A small model that predicts nearness at each pixel, trained from scratch.
Data: trained on made-up ball-and-stick molecule models, 10.5 epochs.
Rows from block 4 of the encoder of a small model that predicts nearness at each pixel, named by matrix and row number. Rows with one number belong to one channel. Each number is 500 + 40 x the weight over its row's rms, rounded and kept within 0 to 999. All counts start at 0. Numbers have three digits each.
After each channel's rows are labels from the 100 images, of 14848, where the channel reaches its highest value: "strongest on" is what is common among them. Only what is clearly more common there than usual is listed. The data: made-up ball-and-stick molecule models. In brackets: how many of the 100, against the usual share in percent.
# convs1: 3x3 conv, stride 2 (encoder.blocks.4.convs.1.weight, 144x144x3x3, each kernel summed), inputs 0-71
# convs2: expand pointwise conv (encoder.blocks.4.convs.2.weight, 576x144x1x1, transposed), outputs 0-95

convs1.17:466458489541416461497523458498515524508447573494449445490477525510447469492458532523545509524419492566482456547531479427479443487497510524544421450529569538409461531450576425449473549449506493519538456454494466505446
convs2.17:531520524497496492434506509534567581483495522473496497469461485558468459491463566458570457488532508499511460509514530479485502480504532561511515461555486539610530497628516469505526527479566492532515477505493489540477441484527504519456472560463536507494561426513452524489498537501522476490
strongest on: balls and sticks (71 vs 34)

convs1.102:520466597493465571437418517522449531500483533508455492527511492483488485492486495459565537448538525574485546499548461431459494438549471548504457417479442486523468457495503454508454561511522514552427493576470505455484
convs2.102:523444457508446568506484501459465479453439461505500516464511480533465485463528493553523421500517504500520494480493489553514504488514516487517458475477468550572482510512480493533477552465448466486493483494451519454438475436448472527473498550523504498538519483548443453425501462474466548497
strongest on: small balls on sticks (77 vs 33.2); balls: twelve (29 vs 10.5)

convs1.84:444480522506485517474562535481425497530454447487589527471611453445494504470506493552509480441488514454489554433465476520477523547525491512468521519531445521491506518507576489511462563492554556504452501503531554479501
convs2.84:538526488554518574482502401491490545469461485516441496462508437548384505473514510497454499471477476521528480428582496589529532512466494483492564506500465574493527467510548538494454475497523564522488526502484553507453514476485466493509500571456496489509504514495512551502482541511435517579
strongest on: balls: twelve (27 vs 10.5)

convs1.137:492465499500474571541525485507461451507459543516466472529490458508488390494451410474529521473498541530462512477518479464465580475523484625568489454487450407479435525556554460439460553518449573525509516472491442484485
convs2.137:438545464483500433463504454615495448453481517514456487500554521508470481552498511576484476488532473494504535591524471585501454532485461506527495536484567513457507556498508483486486436522524426507484535526527518462495524434491547478495555480488546537529495489595514522505487556478487414459
strongest on: branched (82 vs 54.3)

convs1.34:488561601484439536462390562528534531531548459403547530575436503541465536445481574452537512473539445569490486508483501481535486451499535526521460530589471551499459496480564555460516532482478452570427540463548475496515
convs2.34:536540499402502417496520537486506494486483536562460439502461497497647520495431534558468427505499502518462433427500505482495505473453514520478503469612502515498521530471583445479454475485504521509463445449501540523421519490476526433532491475448508478472469506423542495484503480541542514514
strongest on: balls and sticks (68 vs 34)

convs1.65:467462557520517560467487498470476465525518478532409485503484494467513528477480488499533478505482546507495572486470490440479499500495527558432492451536498544438501449498516514474537498533466594507456498539472535466504
convs2.65:525428521479461512475480506534481455461540478541489519470501503532496517531476511479514488456477507508539486587466502545491476507512512428518463505380494534490575548478474555515584435536503413471507513485506578481489480512480428525397504545552581498595480489449451500447490453417493505475
strongest on: dark backdrop (79 vs 49.3); balls: twelve (30 vs 10.5)

convs1.49:488472499541500481467521457520460459509419438562495400515509507478558522492485533568415572512458514463514495576527466550485516463565487460500548524487458431511507462516536449517446481514488421494492494460438495440482
convs2.49:553501483475550491478525445504530477474563510457507522549536543406486445583455516453491460512506488445493497530579488473528478488447525497499510535548464459478477500544524501522485477540512477427475482555695590500509494426539483391462563547521505518533511521407510470423506495541543491494
strongest on: space-filling (96 vs 32.8); branched (85 vs 54.3)

convs1.27:508475460460443439442488477521486494493487610515552443574529490443510503495461497527562485525482491529504535478465502541487506480516506468554427601553445497542525511526534491479475578573508491569510469519531565487481
convs2.27:530528519562494540512539436485478419485451516479527490501492478408478481661475569580511545514517518517501433549464525509505517501470469531443498535505511415481474475548510509470513497506496467513507569549481528477463487518479507545499447459517447602542420429504485509519491441538543533483
strongest on: balls: twelve (26 vs 10.5)

convs1.75:444455562501460530443363525521519512518479472530440500521475506454480460422529543566606445475460472423409554503503477516464525479534515516442496519528531560491535510482524489518492513476509496545537490550512500516573
convs2.75:513483548510544590461493530526452525509463498515477493495450486505433436459510550554499492487464525562532463527441516491568514531461491481458507459516469482537480516525540525534437534530647482421449469492472457528521445464509478468416510512492516518486482522452478458471448428477454519482
strongest on: balls and sticks (62 vs 34)

convs1.1:463590457549491546475470524482498575580411593518499503422541498470547491458478466492446483486432472509445474426470459499471536464436520544520474459444520537462499500516603512465533544444534525550534510565514513518490
convs2.1:490529561552589582530481519505498503563466581497493585506482498469599485478503530499505505486583529537495467512531512506542496494449505636576485504543490629529442502535529515485462489477573479494505492468498547489512537518476507546554481561536422522499455476472438494444465453510519454435
strongest on: small balls on sticks (60 vs 33.2)

convs1.30:472444526535476524458594494438494501508497453511531501523473527427575489508568490487480501469460489511479471547502511467487537479609437473466536445481484538509523527585521523512466516525468526500487541556472477528485
convs2.30:475476569510485490576519503501505610531525503549416518503516568498574517553460428466522521517508534553487499529608497500504511490437507528468497496492522450569505538489471481515497505446467428565515527474546555486633493469515524506526506513505479505435541465535496475484544433595471510501
strongest on: space-filling (86 vs 32.8)

convs1.101:463422446519457547506531531503488530503501487514550491477480469440450491503451554577558434482461530484488512530447474514518452462539568451526478535581411525493492526439525526484473590498455547491487508538491481507467
convs2.101:496484476437471510468488492534477587501501511511434516464482498527488513477488449529497493484506484442493446497690501538594540459526482544489467460534495476473505528465488487468435466521430554449460482488458465519471581487542481483481518451469511545509439495439518519474483424468479480457
strongest on: yellow ball (68 vs 41.3); balls: twelve (37 vs 10.5)

convs1.76:496475503508443495503467466525461538487465503458505436516469458462543478502403497504485524466456573463494494453490445512499475429490490517512396479443497519477473534492572451455462576497508509508473378525514468506444
convs2.76:504495551602494522524478566500512487566542404554572499512526578436477443455536506516501508466551503535510529538492488555561492503479541466443583547539484506485484504539442534488464532514527555491542420527486520459585471490525534515474434479610490538483594544462476492506547461491423505494
strongest on: balls: twelve (29 vs 10.5)

convs1.15:482560504491445526506452500511470621583521546484538446577566485503559442505461461522480473437436554527524462485497495471457508469563426541435468484503442493481510448562572480576447600531633492509520468531526442489498
convs2.15:496476466531545454471514566544507465527538498449511470555491484473519457467523506538507495495495455507534469499566471396591495516507486556565486474432519427466517505445541447483516510508502498508498503544511456487513446494501487469518533545515572479512508467587505473473495450539459476503
strongest on: branched (83 vs 54.3)

convs1.28:449495546543429512439471455513467470542579544500502527587495469454519453430467487528641483431438500544444493529522483471497514465529531482532494490459477546545523458497445478421433462517535492512551481473585518478485
convs2.28:512543526461426487523571505481511439488484569500534527466493416451551528536501580466449495488469449476551583609457434468515516516496575518489500505457462509619507486505477473481490552510534587506443550535453507544540539595522469515492562561485544455562502481486545466496515551560515506530
strongest on: balls and sticks (67 vs 34)

convs1.5:439447561517493546402558479440517465533480371465437493480435512496496396455493433488496487451501551496548507526479456497538471471485474504518476453466503441403504507536498498467495483488457458470509521452467521436429
convs2.5:534513507533451579509440538567483508507449497513505511508476633536512464515527492451453558490440543505492471447590519456499536508551472442489454441470480522441560468548519483445464569472447493506470479452647480464498480446475477480497464450519456455472450598487451479513449554457467494389
strongest on: balls and sticks (77 vs 34); balls: twelve (26 vs 10.5)

convs1.9:496462464499543536504529478546557496500462524553506463430453474532547520565514508593508501486476524464543503521463493500531487513619547531473508487523504530491517516453556540518472477497474559476498494498530459523522
convs2.9:481523496600541531586491507498530480423480509622549457444499509584547568516512392476470486494502582486463511531527488497460476529555480471489501464498484520473547545562523525493418365467513503468517464440459495520503541475477435500644494471520462456497436528516540501509449486462493458473
strongest on: balls: eleven (28 vs 10.1); balls: twelve (27 vs 10.5)

convs1.99:467491520478471488532502494551551509549444466524514471542581518530549538500563509435477533488512459498500501582495520517507424485515496540525511528500520539550482557453556517476486523547473432555563477509541499530472
convs2.99:497493487497495453467517553505506465542511518552437509500510511427520479473503492505514605537462572489486537504376526545518511536518516474551529556519521532515487474471505472468540459496530503542533491476626495484505548515483526508484498531526512494489533501529502501545476443513532554468
strongest on: space-filling (91 vs 32.8)